From a checkpoint of a small segmentation model.
Data: 48750 training examples, 149.7 epochs.
Rows from block 5 of a small segmentation model, named by matrix and row number. Each number is 128 + 32 x the weight over its row's rms, rounded and kept within 0 to 255. All counts start at 0.
After each channel's rows are labels from the 100 images, of 14848, where the channel reaches its highest value: "top examples" is what is common among them. Only what is clearly more common there than usual is listed. The data: rendered made-up planets.
# conv: 3x3 conv (model.decb.0.0.conv.weight, 192x384x3x3, each kernel summed), inputs 172-214

conv.80 [154 163 136 130 147  85 118 181 152 144  80 174 136 110 143 130 137 136 112 117 126 105 213  77 114 132 156 143  89 154 126  36 126  50 203 111 132  99 116 113 128  96 140]
top examples: ocean world

conv.90 [140 117 139 122 122  92 105 131 150  95 114 119 121 115 158 145 123 131 178 171 182 135 143 161 103 149 120 112  57 100  45 149 131  86 126 126 113  25  86 167 145  81 120]
top examples: ocean world

conv.134 [104 148 153 106 139 176  91 157 152 128 168 165 103  92 133 138 150  73 100  84 125 127 102 111 107 112 136  78 157 139 176 108 111 130 119 125 119 139  63 129 126  72 115]
top examples: half lit; cloud-covered world

conv.154 [163 116 121 142 146  93 106 110  99 158 110 118 159 113 109 137 145 129 169 121 136 116 127 136 120  98   0 162 140 118 132 134 137 140 108 143 138 119 116 106 102 119 130]
top examples: moons: three

conv.163 [165 143 179 155 118 142 111 123 113 103 174 140 130 119 149 143 144 136 165 135  86 113 112  90  98 117 152 113 110 165  95 119  55  89  88 182 215  91 121 141 138  71 116]
top examples: moons: three; ocean world

conv.26 [142 102 160  86 101 138  40 122  96  98 151 145 141 137 129  94 144 178 147 155 168 119  94 137 133 117 129 139 104 136 138 165  84  49  84 145 117 172 119 124 148 104  99]
top examples: moons: three

conv.182 [118  99 154 135 145 128 103 156 111 126 147 137 103 132 129 111 145 167 135  86 151 116  80  64 120 205 108  80 167 121  61 170  87  48 202 140 128  55 139 121 118  84 128]
top examples: half lit

conv.10 [103 127 255 126 131  18 132  27 115 162  59  99 186 145 224 109 155 132 126 103 152 116  96 147 139 119 134 115 158 110 215 134 145 121 124 135 113 144  81 132 122  58 125]
top examples: gibbous; cracked ice world

conv.162 [170  81  48 157 140 185  96 119 118 140 141 139 136  98 102 173 162 168 109 169  87 123 139 127 144 140 125  73 112 114  72 158 127 124  65 149 127  50 129 124 127 108  82]
top examples: moons: zero; rings

conv.24 [131 138 189 108 126 116  96 138 150 102 135 106 136  93 142 126 157 147 126 150 148 177  96 119 107 145 146 126 171 161 170 150 166 141 171 109 120 141  94 137 145 211 128]
top examples: rings

conv.165 [155 133 158 149 127 127 123 129 137 128 116 142 118 110 112 118 130 136 157 108  39 161 150  99 103 155 120 130 151 137 107 114 108 114 182  95 114  78 123 106 135  91 108]
top examples: moons: zero; cracked ice world

conv.53 [132  86 139  96 152 168 124  82 129  87 119 179 158 153 149 100 124  92  72 137 124 206 122 137 125 123 130 121 134 103 131 151 135 120 131 143 122 140 100  93 140 122 130]
top examples: moons: zero

conv.128 [124 116 152 142 125 145 139 147 122 114 111 162 112 100 146 146 170 127 115  94 128 129 104 129 104 105  86  90  99  82 165 128 144 141 162 160 135 183  88 163 152 164 150]
top examples: half lit; cracked ice world

conv.65 [134 103 148 118 157 141 121  92 139 125 159 161 158 153 145 134 157 113  71 138 140 183 132 101 124 137 107 131 138 117 120 105 120 127 161 134 130 130 119 113 125 135  85]
top examples: moons: zero

conv.174 [138 118 102 127 141 152 115  88 106 100 142 133  84 126 125 132 128 117 123 198 134 121  60 184 164 117 127  70 190 184  81 124  81 168 151 112 146 118 133 151 116  82 116]
top examples: rings

conv.101 [122 109 147 131 135 155 143 135 108 116 146 155  98 102 133 138  98 183  49 135 102 140 107  36 103  93 137 179 136 110  74 150 145  79  93 150 127 147  30 111 126  95  93]
top examples: moons: three

conv.17 [177  97 100  58 126 156 140  86 103  82 124 168 175 146 145 125  97 107 138 162 131 171 124 133 125 124 191 116 144 128 149 126 113 136 133 134 127 123 114 123 128 113 148]
top examples: moons: zero

conv.139 [136 102 114 102 138 218  35 150 162 135 175 145  92  89  77 171 155 119 100 172  68 137 121 125 108  88 107  44  75 191 142 141 143  48 141 122 149 126 152 127 135  83 136]
top examples: moons: three; cracked ice world

conv.50 [149 120 159 116 121  94 142 125 124 110 173 136 156 170 135 140  80 150  86 101 156 183 122 150 147  95  62 107 135 141  85 152 108 124 135 117 120 165 161 135 156 115  69]
top examples: half lit; moons: two

conv.45 [135 158 155 147 133 151 125 114  76 108 133 107  89 113 121 111 163 169  72 171 116 128 107 198 133 237 129  50 101  83  81 134 140 126 143 128  79 160 154 121 148  27 124]
top examples: rings

conv.97 [127 128 121 111 126 128 149 151 166 138 118 165  99 131 160 111 151 152 185 160 163 156  92 116  94 165 144 211 103 168 177 100 160  26  82 115 136 179 120 126 114 121 134]
top examples: rings

conv.61 [145 121 118 135 146 130  94 114 119 105 177 139 113 113 100 138 112 103 119 134  83 132  47 118 183 107  96  95  89 151  58  95  71 121 144 139 139 156  92 132 136 119 127]
top examples: rings

conv.4 [120 105 102 120 121 151 159  75 121 141 107 134 141 132 135 145 126  97 104  91 162 116 143 131 113  98 130  95  25 167 173 103 109 105 136 105 121 175 156 127 133  99 126]
top examples: ocean world